From a checkpoint of a small segmentation model: widths [64, 128, 192].
Rows from block 2, named by matrix and row number. Each number is 128 + 32 x the weight over its row's rms, rounded and kept within 0 to 255. All counts start at 0.
# conv: 3x3 conv (model.enc.1.0.conv.weight, 128x128x3x3), inputs 11-21, a 3x3 kernel for each
conv.56 [185 194 152 104 101 110 116  91  97 150 160 178 163  61 181 147 134 135 113 127 193 133  97 131 147  88 139 129 164 117 149 186  99 115  84 143 175 105 121 147  25  78 123  83  94 182 105 112 159 141  61 142 130 137 114 166 169 182 194 200 138 168 187 112 107 111 105 119 186  81 172 130 106 199 169  96 130  96 126  95 120 111 180 150 138 161 140 189  90 172 106 110 121 136 112 123 155 101 161]
conv.57 [ 77 142 183 113 108 111 165 108  94  99 105 144 142  72 126 125 172  62  88  34 162 135  96  47  97 160 108 103  99  73 161  92 102 141 164 113  95 133 157 118 107  88 116 148 198 113 111 132 126 190 191 124 107 131 116 147 160 123 115 140 109 144 121 108 117 147 152 143 107 116 167  93 130 146  93 111 170 164 160  73 113  85 180 122 122  23 242 128 133  84 167 153 120 144 130  88 104 171 134]
conv.58 [118 116 119 129 199 145 129 103 160 127 126 123 122 105 111 121 148 138 143 148 116 123 150 143 120 149 113 139 116  74 159 114 112 130 122 126  73 169 157 126  81  89 130 138  92 118 138 113 121  67 167 155 175  68 141 147 123 163  54  79 129 162 145 135 153 118 135 191 208  96 180 104  88 129 130 199 173  90 103 119 124 121 129 121 115 146 119  95 120  65 151 117 154 129 101 131 113 135 153]
conv.59 [115 126  96  89 162 188 104 153 120 116 135 125  91  93 133 149 185  91  96  99  71 148  52 139 144  59 135 168 108 110 157 129  96 110 138  74 103 147 132 184 128 123 155 175 109 131 144 143 115 128 166 130  63 121 145 141  97 134 198 116 108 151  94 155 146 152 117  70 146 108 166 122 131 105 169  91 194 131 111 106 121 115 124 151 105 155  94 116  68 151 147 152  85 144 114 151 143 148  85]
conv.60 [116 158 114 143 164  93 123 110  96 103 152  91 106 101  86 142 162 103 110  87 134 114 134 141 128 174 174 123 113 138 143 146 131 140 116 140 141 107 137 101 113 171 131 119 112 113 132 152 150 108 162 131 111 114 132 104 107 120 177 112 157  82 178 140 158 129 137 131 130  97  87 102 151 156 142 110 183 127 142 130  52  98  96 131 118  61 187 121 210 189 109 149 145 114 120 154 119 139 152]
conv.61 [107 133 177  78 180 105 107 210 125 142 131 167 146 109 119 137 152 138  77 183 129 216 112 119 128  58 147 151 109  92 113 114 138 120 164 154 116 126 123 184 135 102 156 104  75 120  76  72 104 154 148  91  87  92 144 143 116  72 128 137 179 124 150 133  91 110 152  83  95 134  78 104  97  81 155 138  90 166 162 101  78 106 127 127  72 136 174 109 109  98 141 128 133 159  91 130 159  56 124]
conv.62 [111 106 179 150 146 128 133 143 111 160 115 162 123  85 150 115 102 142 109 141 151 114 206 124 154 145 134 120 136  88 157 189  77 154 147 107  99 192 114 129 151 156 146  51 137 176 136 112 115 114 111  70 145 137  87 166 106 124 162 120 109  69 140  97 110 162 117 118 151  86 112 130  98 157 121 118  87 161  85  79  82 109 133 125 135 255 100  47 126 161 170  78 151 111  48 183 165 161  96]
conv.63 [109 101 168 150 131 180 147 120 143 107 151 182 101  51  91 105 141  89 232 118 145 115  73 129 106 162 196 159  97 128 118 131 152 103 133 126 172 135  99 112  85  77 129 112  63 108  89 155  44 133 131 171 115 125 141 156 149  97  99  47 103 120  67 106 153 134 127 108 131 143 134 134  88  98  72 100  88  94 193 132 125 157 125  83 148 140 137 149 155 135 148 166 182 165 146 113 127 155 156]
conv.64 [158 133 141 174 111  54 111 158 124 157 142 139 146 193  83 126 127 157 142 123 179 132 136 125 123 141  92 146 154 124 153 133 103 134 159  93 146 127 108 141 104 106 167 124 104 171 129 174  86 146 178 106  87 153 186 104 156 123 133 131 159 142 136 130 136 113 216 204  99 118 129 125 141 152 134  97 121 148 136 120 118 162  93 104 116 174 134 188 129 133 114 137 127 157  42 126 136 110 105]
conv.65 [146 128 174 132 155 103 140 107 126 114  32 129 180  69 131 118 178 144 162 177 184 121 145 128 131 132 142 128 124  97 155 189 121 161 133  96 137  54 111 126 176 139 114 192 150 124  80 131 114 220 113 105 102 150 136 197 188 135  64 144 165 155 167  83  35  68 154 186  80 168 137 145 176 120 147 178 121 110 176 149 119 104 166 105 123 170 127 113 141 151 138 142 116 151 186 129 155 127 102]
conv.66 [110 127  82 132  91 153 111  71 124 146 198 141 173 142  97 118 130  92  98  98 146 162 143 146  99 134 106 152 113 141  69  85 108 124 158 122 113 164 154 190 177 173 101 129 155  97 138 132 125 144 107  70 157 150 126  86 125 109 128 124  79 142 239  70 194 144 121 114 104 108  99 137 139 142 155  99  83 115 159 135 103 131 111 156 118 184  95 117 160 139  80 145  95 132 114 151 160 189 143]
conv.67 [ 90 147 149 152 107 160 152  60 108 162 116  79 173 116 101 127  97 149 151  92 145 109 129 162 153 156 103 106  64 120 176  76 116  75 179 100  81 119 118  76 120 129 136 101  75 109 133 117 124  77 119 120 218  85 126  96 111 118 154 116 168 104 100 141 165 128 160  87  74 153 255 120 147 176 122 168 158 135 121 107 111 114 119  84 140  64 104 125 151 144  64 121 141 121 149 119 177  89 150]
conv.68 [142  97 156 116 181 156 100 106 124 101 137 137 138  82 129  97 135 146 145  72 104  58 126  70 109 158  99  95 107 125 155  93  80 135  76 165 106 112 184 134 159 115 102 109 127  92 156  92 169  76 147 147 123 157 148 102 163 107 189  89 153 141 143 174 130 139  89 198 166  94 127 128 120 194 133 125 111 112 164 149 152 133 135 120 110 109 186 117 129 120 102 151 121  92  91  98 131 163 149]
conv.69 [150 123  94 185  89  84 125 166  97 111 152 105 106 205  98 157 129 152 143 116 136 129 138 125 129 181 130 150 110 108 134 168 111 136 141 176 109 137 134  60 102 157  76 143 131 128  99 159 129 170 101  77 151 158 104 107 159  97 127 132 126 121 116 129 131 122 182  87 101 152 170 146 102  96 124 126 155 166  95  94  91  78 145 118  57 175 164  29 163 178 122  93 133  54  92 145  83  97 164]
conv.70 [138  95  99 162 117 102 207 199 135 112  95 152 189 185 151 115 102  95 165  94  90 103 161 111 113 198 143 133 126 124 126  90 106  99 128 163 140  82 110 146 177 106 101  64 125 145 126 127 103 155 136  81 133 164 179 134 168 162 148 123 117  84 109  98  97 130  83 110 104 116 171 102 146  98 142  66 121 107 142 159 164 136 147 167 119 142 114  79 150 161 153 122 141  85 124  93  55 126 127]
conv.71 [136 119  69 160 140 136 160 203 145 136 128 128 148 127 114  59 156 171  96 175  77 114  86  93 111 109  94 170  63 148 139 114  90 135  94 143 118 115 111 205 136 132 132 116  20 106 181 178 138 138 149 142  71 161 147 125 167  92 116 181 127  97 199 119 124 113 172 118  72 141 162 138  97 100 138  97 145 118 129 105 110  64 149 131  72 132 140 140 151 118 138  69 168 131 112  77 105 143  58]
conv.72 [105 136 150 153 147  73 108 179 135 112 133 115 108 102 154 135  92  92 142 149 172 158 133 130 144 119 119 131 102 184 122 137 124  84 173 176 117 187  62 115 135 156 138 116  79 105 118 117  74 133 162 183 127  85 121 161  87  81 180  86 127  78 178 155  87 133 146 129 130 129 177 125 120 186  82  98  45 183  81 147  66 137 132 138 176  53 154 121  92 121 130 144 113  39 140 126  97 155 148]
conv.73 [133 147 172 113 171 146 107 120  83  61 148 131 173 103 152 144 171 140 100 126 152  95 148 155 130  62 116 153  94 164  87 122 122 148 156 104 162 167 118  85 251 125  98 155 126 100 176 104  77  97 128  95  80 170 104 123 159 112 172 166  93 170 160 115  91 131 134  45 174 164 107 138 182 110 114 141  72 163 119  96 107 107 146 125 169  60 167 138 146 144 136 175 135 182 109 122 121 131 142]
conv.74 [109 135 152 167 141 107 101 113 139 120 165 145 104 144 140 123  79 146 116 110  78  85 155  99 128 123 118 194 103 126 173 104  99 117 137 111 142 115 145  90 155  82 117  97 156  96 149 127 147  73 111 115 113 129 107 165  85 167 153  90  54 133 215  96 115 113 164 131 152 149 145 155 183 139  71 124 158 131 120 113 148 105  80 128 122 166 139 119  88 101 132 124  95  90 123 146 140 137 118]
conv.75 [194 135 140 109 111 121 131  99 123 161 121 105 197 135 144 145 109 159 170 153 135 118 137 135 173 165 182 117 127 145 157 114 162 127 156  85 113 127  97  57  71 155 174 114 160 132 122  96 110 122 138 128 131 188 136 126 163 102 124 108  64 144  60 101 112 124 105 116  74  75 105  91 122 185 153 162 152 133 134  87 139 100 149 130 118 128 159 177 119  61 141 139 126 107 100 139  93  93 151]
conv.76 [143 101  83 137 147 106 119  99 158  95 107 125 107  82 154 111 165 153 154 116  99 154   1 137 120  95 129 135 190 129 173 218 107 168 119 136 113 150  88 150 138 129 137 105  80 163 153 112 185  55  85  57 121  69 168 118 188 137 150 194 119 142 165 128 136 161 143 200 125 113 143 128  78 102 158  71  93 165  91 112 142 144 214 135 119 186 223 142  87 149 146 184 159 107 177 185 170 170 157]
conv.77 [129 154 126 139  68 129 104 111 110 112  92 126  99  92 182 154 127 133 164 106 145 120 128 131 116 128 149 150 132 141 142 137  99 124 107 166 141 140 103 145 162  78 127 107 164 126 156  58  79 131 110 136 145 139 128 107 170 136  94 139  91 136 116 161 129  77 144  99 165 126  60  89 163 126 140 114 152 138 105  51 131 101 100 128 121  84 152 141 146 150 137 122 149 145 159 126 128 100 114]
conv.78 [177 173 180 153 139 198 187 167 160 172 178 136 134 178 153 170 163 151  98 174 139 113 141 132 143 132 151 146 192 138 142 163 132 170 124 141 160 184 134 135 128 195 121 120 142 169 155 143 138 154 184 172 117 175 113  96 138 118 120 139 118 155  84 100 128 154 152 144 152 104 154 144  90 185 135 127 108 170 135 152 174 109 142 152 138 191 165 103 119 112 143 135  98 106 128 106  97  85  72]
conv.79 [107 143 169 140 207 153 137 121  84 184 126 117 188 170  77  60 156 128  59 195  79 134 148 133  82  88 117 120 140 126 101 119 110 180 152 160 111 128 104 162  92 134 125 112 120 153 121 127  46 121 147 118 166 103 125 131 131 115 111  60 152 205 130 124 102 141 127 169  90 132 129 140 149  63 128 118 184 158 176 117 125 118  84 133 107 125  95  92 152 149 132  60 153 124  89 148  94 111 155]
conv.80 [110 149 172 158  15 125  93 157 100 149 120  88 129 124 116 124 115 194 143 101 140 130 205 122 110 131 138 106 139 167 136 134  99 162 157 110 103 108 110 159 120 124 129 152  96 128 135 135 128 120 124  94 129  98 156 127 168 150 188 163 112 111 190 119 158 192  69   0  88 110 188 124 152 158 102 115 186 146 150  78 115 106 129 132 147 196  85  83 190 127 111 139 114 132 141 134 149 175 101]
conv.81 [113 158 134 103 132 122  84 110 139 117 115 166 127 114 151 151 144 155 165 139 122 145 103 101 154 120  94 148 121 150 126  98  83 167 183 128 149 133 148  89  72 173 174 148  80 159 128 154 151 128 108 111  91 101 113 135 130 115 126 117 110 113 182 131 125 121 126 102  97  65 197 205 124  99 104 139 131  90 150  81  93 177 146 135 118 143 121  84 191  96 158 132  90 146  98 114 138 169  89]
conv.82 [152 116 117 119 115 124 124 149 140 148 134 151 121 131 121 133  62 137 108 114 107 155 173 163 110 164 145  97 103 124 125  56 158  68 230 129 159 130 130 142  86 144 103 148  94 146 141 126 100  58 188 144 198 156 181 188 128  80 122 136 111 185 158 128 140  89 137 100  99 141 182 117 132 183 161 117  87 121 155 156 121 118 131 100 162 111  79  98 122 127 100  85 138 161 179 144 161 150 123]
conv.83 [146 164  93 152 143 125 117  86 140 105 103 119 133 118 190 147  92 135 124 146 141 145 116 182 179 108 169 150 150 178 161 120 161  87 100  46 114 131  89 178 182 161 169 108 141 149 187 169 150  95 136 105 114 103 167  79 125 167  29  79 168 174 117 177 147 159 116 145 127 114  55  68 134 136  89 133 189 152  97 141 126 178 183 154 118  60 111 143 135 157 142 122 125 115 128 140  98 109 144]
conv.84 [ 96 115 110 163 168 152  83 144  99 140 124 159 118  78 133  65  91 169  90 120 148 106 167 117  75 138 125 124 170 107  93 146 134 163  76 114 110 104 101 190 152 101 174 119 156 169 127 124 124 139 105 128 107 101 138 130 146 129 141 156 142 164 203 141  81 186 150 132 154 152 105 157 129 133 130  88  84 117 104 121 153 134 117 190 108 144 144 142  71 145 106 122 100 120 147  55 142 115 122]
conv.85 [142 127 104 164  82 113 110 175 109 133 145 160 172 199  27 131 136 179 111 113 136 106 105 145 144 135 185 150 172 126 159 102 223 136 133 136 144  97 159 115 117 183 161 108 186 130  97 126 124 105 140 109 134 163 126 144 101 100  73 164 131 164 113 147 120 130 137 149 126 107  97 135 131 145  86 158 175  55 152 115 126 114 151  92  99 129 100 159 174 115 139 118  77 116 216  75 108 146 143]
conv.86 [101 192 116 137 124 153  85 159 102 130 117 127 110 153  92 107 113 142 126 147 136  87 201 154 199 137  98 137 148 157 116  45 125 148 166 114 138 178 134  84  87 202 117  96 121 133 129  88 142  96  89 135  96 165 191 130 142 170 137 116  87 157  84  76 135 162 156 168 136 114 119 129 127 173 118 124 134 111 150 152  72 117 123 156 123 162  23 112 178  88  83 110 112 109 148 148 127 140 213]
conv.87 [214 171 145 133 171 154 151 180 163 162 126 132  97 144 129 187 201 168 114 119  86  64 144 151 136 154 173 138 148 137 124 153 123 142 188 118 136 105 114 173 154 146  76 113 120  99 131 132 122  78 100 125 118  66 163 152 107 152 154  93 101 131 160  98 109 116 129  82 123 140 107 145  47  77 101 124 108 152 144  92 114 112 117 109 139 120 149 149 197 161 114 129  95 125  93 155 192 131 124]
conv.88 [150 118 110 158  75 118 169  99 144 136 137 113 106 110 113 112 135 175 102 123  54 147 137 154 145 146 122 127 108 125  91 146 131 147 141 153 122 127 128 156  71 112 128 175 148 171 135 151  97 114  96 127 117  98  98 107 120 126  77  88 167 182 160 176  88 156 160  19  50 143 121 173  81  98 125  98 111 147 124  64 105 166 129 154 139 139 149 177 132 144 148 139 120 136  82 153 134 122 123]
conv.89 [154 189 144 115 215 131  91  93 140 105 127 161 163 112  89 102 153 146  72 160  88 117 141 154 138  98  71 120 162 101 131 140 103  87 150 129 122 119 106 162 168 120 125 115 135 145 118  93 121 100 157  99 133 133 133 162 127 109 116 108 137 152 146 157 169 133 131  54 153 140 109 112 149 166 168 121 162 140  94 112 148 135  76 149 120  84 172 165 123 117 107 139 142 126 169 108 156 114  76]
conv.90 [101  98 138  87  67 174 148 102  96 108 148 141  91 140 136 102  86 115 153 147 127 139 126 112 167  50  86 149 121  70 156 108 134  92 136 127 110 170 102 119 186 110 131 106 160 203 107 111 101  84 121  91 125  63 190 122 167 112 123 127 114 138 179 125  95 133 135 180 137 137 100 102 127 141 155 143 163 156 120 169 157 140 171 176 142 118 148 142  41 140 172 116 172 165 152 161 126 172 166]
conv.91 [146 122 119  82 133 147 115 131 152 132 157 106 105 101 138  90 120 105  96  97 120 145  81 115 131 153 143  80 149 115 202  68  76 167 172  95 112  51 133 197 144 139 110 148 106 122 149 153 180  74  77 140 113  66 149 108 123 205 192 136 146 122 155 107 134 123  91 138 125 148 196 120 116 105 132 110 187 166 108 108 167 122  93 110 170 162 107 140 159  97 145 137  84 132 177 166 161 140 145]
conv.92 [136 162 182 112 125 152 169  87 169  91 152  78 167  88 132 207 141 131 164  97 158 131  77 138 128 109 157 139 110  93  97 110 173  68 131 148 173  96 107 136 165  67 181 131 152 106 168 123 113 156 205  69 152 127 160  57 152 117  89 103  96 141 124  91 151 105 118  79 140  67 109 138  95 182 148 103 150  94 155 109 109 154 141 198 110  84 221 147  80 136  95  91  94 134 109  89 108 121 112]
conv.93 [137 136  95 113  55  35 137  93 155 146 198 136 128 213 175 151 149 104 112 104 171 139  84  63 132 112 142 162 129 181 142 131 144 144 126 150 123 129 127 116 193 148 149 139 111 134 128 110 147 105 128 122 154 111 122 112 123 104 116 128 149 115  93 135 178 131 102 119  90 139 108  95 132 147 202 115 133 144  90 146 165 101 120 104 141  38 122 159  67  98  61 119 133 124 130 169  98 117 148]
conv.94 [101 137 122 121 156 137 154 188 117 138 126 158 144 149 114 182 164 130 133 158 183 146 122 148 101  96 158  90 169  95 143  77 165  96 145  95 105 124 135 121 133  85 100 182 134 149  83 136 123 203 153 130  84 133 123  75 146  92 191  52 116 108  77 138 105 127 137 106 132 146 145 176 129 103 136  81 140 117 122 158 145 177 109 173 119  82 131 114 105 171 114 138 157 141 153  46 120 128 167]
conv.95 [ 75 131  95 114 126 100 114 155  73 127 126 120 151 161 113 103 101 184  94 148 132 136  77 146 138 151 145 128 130 148 128  97  96 166 171 136 127 139 144  97  77 121  96  86  92  70 112  71 134 184 154 153  64 141 160 116 110 112 178 152 117 136 161 105 129  77 136 156 121 130 133 187 126 129 136 115 137 127 137 118  49 137 137 164 145  94 125 138 186 127 149 134 149  79  58 179 144 140  82]
conv.96 [114 151  89 115 116 135 138 178 147 172 157 123 143  70  31 141 144 140 191 193  92 160 166 128  99  69 108 112 155  97 117 222 162 108 113  72 108  72  56 176 149 114 104  62 132  86 104 171 157 102 123 152 110 120 155 125  64 121 159 153  92 125 151 106 165 182 102 139 157 120 106 134 145 186  84 146 147 143 121 125 165 148 145 100 110 142 127 134 143 140 116 116 145 156 139 154 168 130 100]
conv.97 [147  73  74 110  94  52  92 137 132 147 154  93 180 175 103 125 161 154 183 163 146 160 191 128 133 179 116 115 105 116 107 140 118 141 106 148 118 189 171 119 190 119 126 134  84 192 160 184 105 195 151  82 132 126 107 185 144 156 177 159 185 179 157 173 155 125 205 168 154 119 112 139 114 196 144 139 183 160 114 177 176 134 161 118 152 101 110 137 148 147 163  97 114 140 161 102 153 104 169]
conv.98 [ 83 126 172 125 106  86 127  71 103 125  97 124 192 100 123 102 102 176 149 125 107 129 154 132 139 135  60 143 132  92 144 119 122  95 110 124 125 203 173 150 110 161 110  72 116  72  33  95 205  62  56 168 132  70  81 155 169 196  41 145 193 184 129  69 151 120 138  43 155 101 102  91 135 154 124 178 139 126  95 146 162 113 125 105 138 138 139 156 136  90 150 163 113 141 131 159 160 147 133]
conv.99 [156 118 131 108 170 113 167 123 125 113  84 113 160  39 117 115  69 113 101  65 127  94 195  71 159 167 160 131 119 139 128 108 119 133 157 128 152 143 113 165 161 136  71  76 112 146 120 125  75 105 110 132 113 130 104 126 133 177 144 183 101 200 130 148 120 112 115 200 153 123 105 106  94 142 115 158  93 111  95  59 103 140 138 145 130 156 153 168 112 105 142  77  88 153  97  78 143 136 128]
conv.100 [145 132  78 137 100 171 112 180 137  86  93 135 206 114 143 115  55 180 106 100 132  98 109 121 172 118 144 127  82 109 135 121 143  92 156  85 109 174 122 115 118  85 167 150 109 158 155 168 116 255 104 136 120 159 165 189 152 104  90 110 160  64  62 152 178 133 146 152 134 144 122 163 147  92 142 111  31 102 110 161 159 116 134 120 180 141 188 120  99 107 114 100 124 137 163 152 151 121 117]
conv.101 [142 156 103 200 117  55 146 139  81 122 185 169 117  73 125 126 117 162 149 160 134 146 168 138 106 198 126  84 150 130 139 134 185 132 159 133  78 136 112 106 102 170 100 120 144  74 122 108 197  88 101 100 109 131 170 143 104 125 170 129 126 133 116 186 144 107 143 204 105 140 186 120 103 123  95 148 158  75 130 128 123 110 124  91 185 153  67 117 116  62 102 164 171 149 121 164 176 109 130]
conv.102 [ 97 113 153 132 135 112 145 115 117 112 141  59 157 170 129 116 106  97 125 179 138 102 143  90  74  77  85 180 157 137 128 111 102 114 128 151 131 133 116 158 135 103 122 123  99 106 173 139 141 107 111 123 108 143 123 120 136 130 193  97 131 163 140 127 115 108 100 176 132 153 160 128 149 171 195  87  97 105  97 126 164 108 222 112 215 132 102  91  70  82 174 162 121 122 105  84 162  69 110]
conv.103 [112 112  96 114 134  90 107 187 145 137  88 122 142 131 170 147 117  94 142 148 118  67  57 135 104 104 115  91  88 114 155 102 134 140 109 121 120 171 127 138  94 126 119 115 147 162 162 103 131  76  92 157 100 139 155 120  90 139 116 124 112  96  81 127 135 155 149 117 176 127 221 120 104 154 158 148 160 100 113 131 147 109  96 125  98 172 187 135 114 100 137 117  71 120 118 124 139 185  91]
conv.104 [126 110 158  98 169 115 148 173 164  78 159 121 139  97 182 155 132 136 143 138 119 178 191 150 177  88 115  97 123  95 167 148 169 133 143 125  85 106 175 155 125  87 113 133 124 157 172 138  80 105 163 105 149 146 133 151 173 124 103 133 169  88 169 199 153 129 127 109 217  93 103  93 103 139 124 234 206 147 135 110 116 116 126 131 117 102 119  96 118 148 160 162  77  82 102 117 133 131 165]
conv.105 [161  84  95 126 127  88 160 114 169 149  91 127 117 119  97 188 120 165 140 138 112 120 142 130 109 118 148 119  97 105 153 160 118 156 150 119 102 130  82 115 138 161 159 136 149 149 127 169  96 161 131 104 168 153 120 130 105 144 136 114 133  68 184 146 152 118  98 113 155 103  89 138 141  99  91 201 125 111 135 146 144  94 118  76 179 145 132 134 144 135  96 190 140 151 151 145 100 147 156]
conv.106 [119  63 172 102  85 133 144  97 113 112 120  81 102 184 111  71 116 116 109 144  78 148 207  99 115 135 163 152 124  78 163 123  94 103 194 109 128 102 137  98 197 102 138  87 139 137 142  76  90  97 139 115  47 117 106 147 129 129  80 163 118 201 171 192 159  94 194 114 189 136  97 142 106  79 145 164 150 111 123 141 132 119  75 152 104 126 159 169 149 143 107 177 125 106 172  61 131 116 129]
conv.107 [121 107 163 143 157 129  95 120 120  87 119 172  46 157 116 150 151 148  94 186 133 200  72 183  92 116 131 145 154 138  61 192 170 157 149 145  96 155 164 175 158 112 127 116 151 118 160  52 137 166 202 121 141 102 123 111 111 101 187 132 138  68 146 141 150 120 169  56 103 134 132 171 176 116 161 125 122 183 131 142 122 129 109 124 102 115 120 141 140 100 131 129 169  88 154 117  84 139 117]
conv.108 [102 154  99  86 190 121 121  54 108 103 143  96  95 129 129  97  67 121 149 109 119  95  55 161 158  83 104 186 154 134  71 106 110 150 157 132 158 128 134 125 164 140 137 183 117 104 145 161  53  97 118 173 122 162 137 139 104  91 103 134 109 178 106 135 139 138 103  39  92 117 101  87  79 140  63 139 112  99 133 118 102 129 120 144 134 150 146 168  28  76 119 168 154 122 132 154 113  88 146]
conv.109 [136 184 130 142  15  79 150 192  84 141 145 128 118 107   2  87 123 125 153 142 177 121  96 129 129 161 119 132 122 124 138 156 133  88  76 136 175 130 100 161 145 154 187 162 117 153  80 146 104 155  37 132 144 194 138 138  49 129 244 200 161 105 160 152 157 103 150  23  88 164 132 146 130 139 130 160 177 112 135  97 137 116  84  10 105 194  96 108 190 168  92 106 100 113 148 184 127 131 160]
conv.110 [136 151 139 157 111 157 140 115 140 133 110 101 166 125  89 125 129 134  88 138  91 135  92  99  95  76  69 135 147 130 163 173 151 117 143 125 144 144 201 165 106 114 177 127  86 102 150 120 175 116 131 124 114 110 139 157 164 114 110 143 113 157 134 154 113 140 151 137 134 181 209 172 107  82 144  84  95  76 141  80 138 105 128 162  58 150 196 151 155  98 148 120 123  76  89 122 107 159 136]
conv.111 [ 95  71  94 145 174 124 120  75 138 119 123 125 103 127 146 149 170 159  72 138 143 151 177  52  49 118 111 127 127 150  52 185 144 206 131 156 137 116 111 165  28 101 108 125 129 125 132 159 111 133 199 161 116  64 131 130 132  44 110 130  93 112 100 142 161  99 120 118 134 174 165  61 141 149 137 108 107 140 110  97 138 128 100 155  95 163 150 145 102 104 105 153 116 151  91 117 183 175 118]
conv.112 [126 115 157 181 110 128 117 136 130 145 125 187 122  46 138 160 192 136 134  90 170 147 157 121 113 118 153 139 147 182 168 105 100 161 136 174 132 155  96 129 135 135 145  89 121 123 149 138 171 187 153 108 133  84 102 118 134 105 221  84 175  88 159 106 182 173 147 102 113 176 127 107  99 145 125 133 121 161 120 107 107 132 166  78 116  69 120 134 125 125 171 118 111 128  86 140 115 167 134]
conv.113 [ 87  88 108  97 139  90 154 116 151 228 163 123 138 149 130 140 147 137 125 159 119 107 143 157  94 148 117 134 136 167 148  92 143 126 118 169 134 158  76 161 156 127 131 128 102 143  74 172 111 112 160 125 146  98 121 100 145 128 108 157 137 136 111  63  93 166 111 107 110 131  92 205  92 194 149 113 114 108  43 182 124 103 138 154 136 132 144 133 111 141 133 100  94 164 111 129 110 107 208]
conv.114 [139 136  91 143 100 104 111 168 201 164 117 118 111 182 109 130 156 149 157 172 117 194 159 118 105 126 143 151 106 118 181  87 122 141 129 159 111 125 124 102 122 178 142 148 169 120 122 116 170 166 149  69  63 116 161  99  98 192  77 151 140 102 148  76 116  92 140 129 128 142 155 114  99 124 106 172 146 140 132 144  75 150 107  81  97 138 173 124 111 130 120 125  87  94 157 105 164 108 130]
conv.115 [143 160 144 166 134  50 141 151 135  87 142 106 163 138 132 169 119 131  81 136  61  91  85  86 147 152  70 147 156 170 175  99 146 121 136 143 132 163 114 131 152 144 131  95  95 123  76  94 119 165 126 115  84  97 147 127 130 108 181 169  84 191 139 127 156 149 156  83 127 120 140 121  75 127 127 102 213  58  90  68  80 101 100 147 107 231 145 131 145 131 115 111 149 127  75  91 128  82 158]
conv.116 [ 65 149 105 186 113 131  82 118 173  93 132 139 105 125 167 178  93 119  84 135 112 168  17 187 127 175 107 111 136 129 134 199  74 169 120 128 147 133 127  98  67 114  95 218 108 131 128 121 146 100 146 123 115 129 123 123 135 122 115 181 146 129 124 114 139 128 206  98 145 106  92 115 113 144 139 118   0 141 131 203 202  92 139  96 178  90 146 107 130 131 161 117 137  95  76 101 133 105 109]
conv.117 [115 114  73 173  90 167 150 166 154 122 139  88 127  79 125 151  82  92  98 110 164 109 151  93 119 176  66 130  96 105 115 203 137 119 128 164 107 145 133 108  42  83 154 125 164 140 141 134  86 146  91 126 100 125 144 130 132 146 102 123 141 136 112 116 131 117 111 169 157  71 118 111 111 148 115 124  97 158 133  88 117  99 100 113 100  86 141 118 118 151 148 114 137 161  60 149  80 102 158]
conv.118 [135 134 147 134 186 173  65 100 166  97 116  78 108 125  87 138 199 108 132  89 116 104 114 127 160  87 157 103 125  86 125 137 174 128 112  86 147 121 120 119  93  90  98 147  94 182 143 121 146 102  68  96 173 180 124 123  40 102 107 147 145 116 140 140 118 117 149 148 107 111  89 113 147 163  97 106 146 100 101 105 129 117 148 150  87 127 192 113 107 132 138 122  99  92  77 146 158 131  99]
conv.119 [ 90 126 151 108 132 184 140 165 129 119 125 115 135 103 133 159 151 125 121 143 112 150  98  72 131 153 171 125 146 130  77 140  67 158 138 184 104 155 128 153 175 134 155  86 161 140  83 103 166  80  82 108  83  95 171 135 138 120 113 148 143 108  94 122 120 130 111 131 150  95 164  90 110 133 112 143  96 158  79 172  77 144 158 176 130  72 154 134  73 123 129  89 139 121 160 139  62 216  88]
conv.120 [151 101 162 149 113 102 175 137  75 101 125 130 171 134 165 140 205 193 139  93  73 125 128 136 123 148  90 106 126  93  89 144 154 136 133 145 152 128 130 109 143  90  98  91 147 114 159 145 153 116 102  63 128  79  93  86 181 134 106  95 141 126 115  77 185 114 116 136 158 115 136 123  68 178  95 171 188 129 153 153 173  91 139 114 196 159 159  84  90 113  69 118 155 133 113 181 119 123  95]
conv.121 [125 122 133 153 143  90  97 152 119 112 103  94 150 115 169 126  94 116 182 181 145 135 134 180 106 101 175 155  95 113 139 174 101 123 164 142 154 120 142 100 117 140  89 115  75 125 153  51 108 168 145 156 102 137 146 166  72  96 115 162 103 115 121 100 149 165 116 146  89 111 122 156 122 122  89  94 140  92  96 165 117 138 115 184 120 119  90 152 156 150 116 135 108 131 159 174  91  47 109]
conv.122 [139 147 139 145  93 144 118 210 173 150 106 138 100 189  73 172 153 134 135 126  98 157 232 112 106  74  96  95 123 156 177 172 136 130 111 201 132  86 114 120 162 170 133 165 122 130 118 132  93 100 184 121 155 148 140 137  82  79  92 171  69 104 148 153 158 123 125 118 119 132  75 187 110 132 129 169 119 113 138  90  98 135 107 108 141 144 152 149  92 142 143 165 114  77 199 148 147 100 124]
conv.123 [131  79 134 128 149 118 132 157 159 148 170 181 119 140 151 136 127 106 119 147 141  79  33 152  81 111 119 164 150 164 129 110 137 203 141 154 178 159 129 177 101  95 116 123 179 157 116  97 133 137 182 143 137 122 126 139 114 143 188  71  65 124 125  62 132  83  91  68 108 112 180 130 102 128 168  76 113 156 123 215 149  98 167 165 123 115 150  71  85 151 124 150  74 125 136  93  47  95 172]
conv.124 [151 121 143  61  72 146 141 145 112 128 107 113 121 114 131 164 127 129 100 145 124 117 119 152 174 161 125  93  83 149 143 107 167 139 124 136 172 120 127 167 121  43 138  80 132  76 149 135 161 194 140 105  67 137 136 166 133  74 196 135 156 131 149 141 105 121  82 161 182 124 130 166 127 132 118 180  35 101  74  92 129 192 151 136 154 113 145 134 116 119 136 153 157 125 128 116 112 149 118]
conv.125 [162 117 173 174  84 176 130 167 184 173 176 144 217 238 153 130 101  96 191 141 104 118 150 100 168 115 139 136 129 165 212 162 137 147 132 155 156 126 118 168 103 151 135 109  72 155  97 122 117 145  83 119  81 127 161 147 153 116 132 117 176 166 114 106 145  94 103 171 134 129 100  99 138 162 111 138 213 178  80 114 115 114  92 106 126 155 104 112 150 147 153  55 123 127 103 116 120 124 124]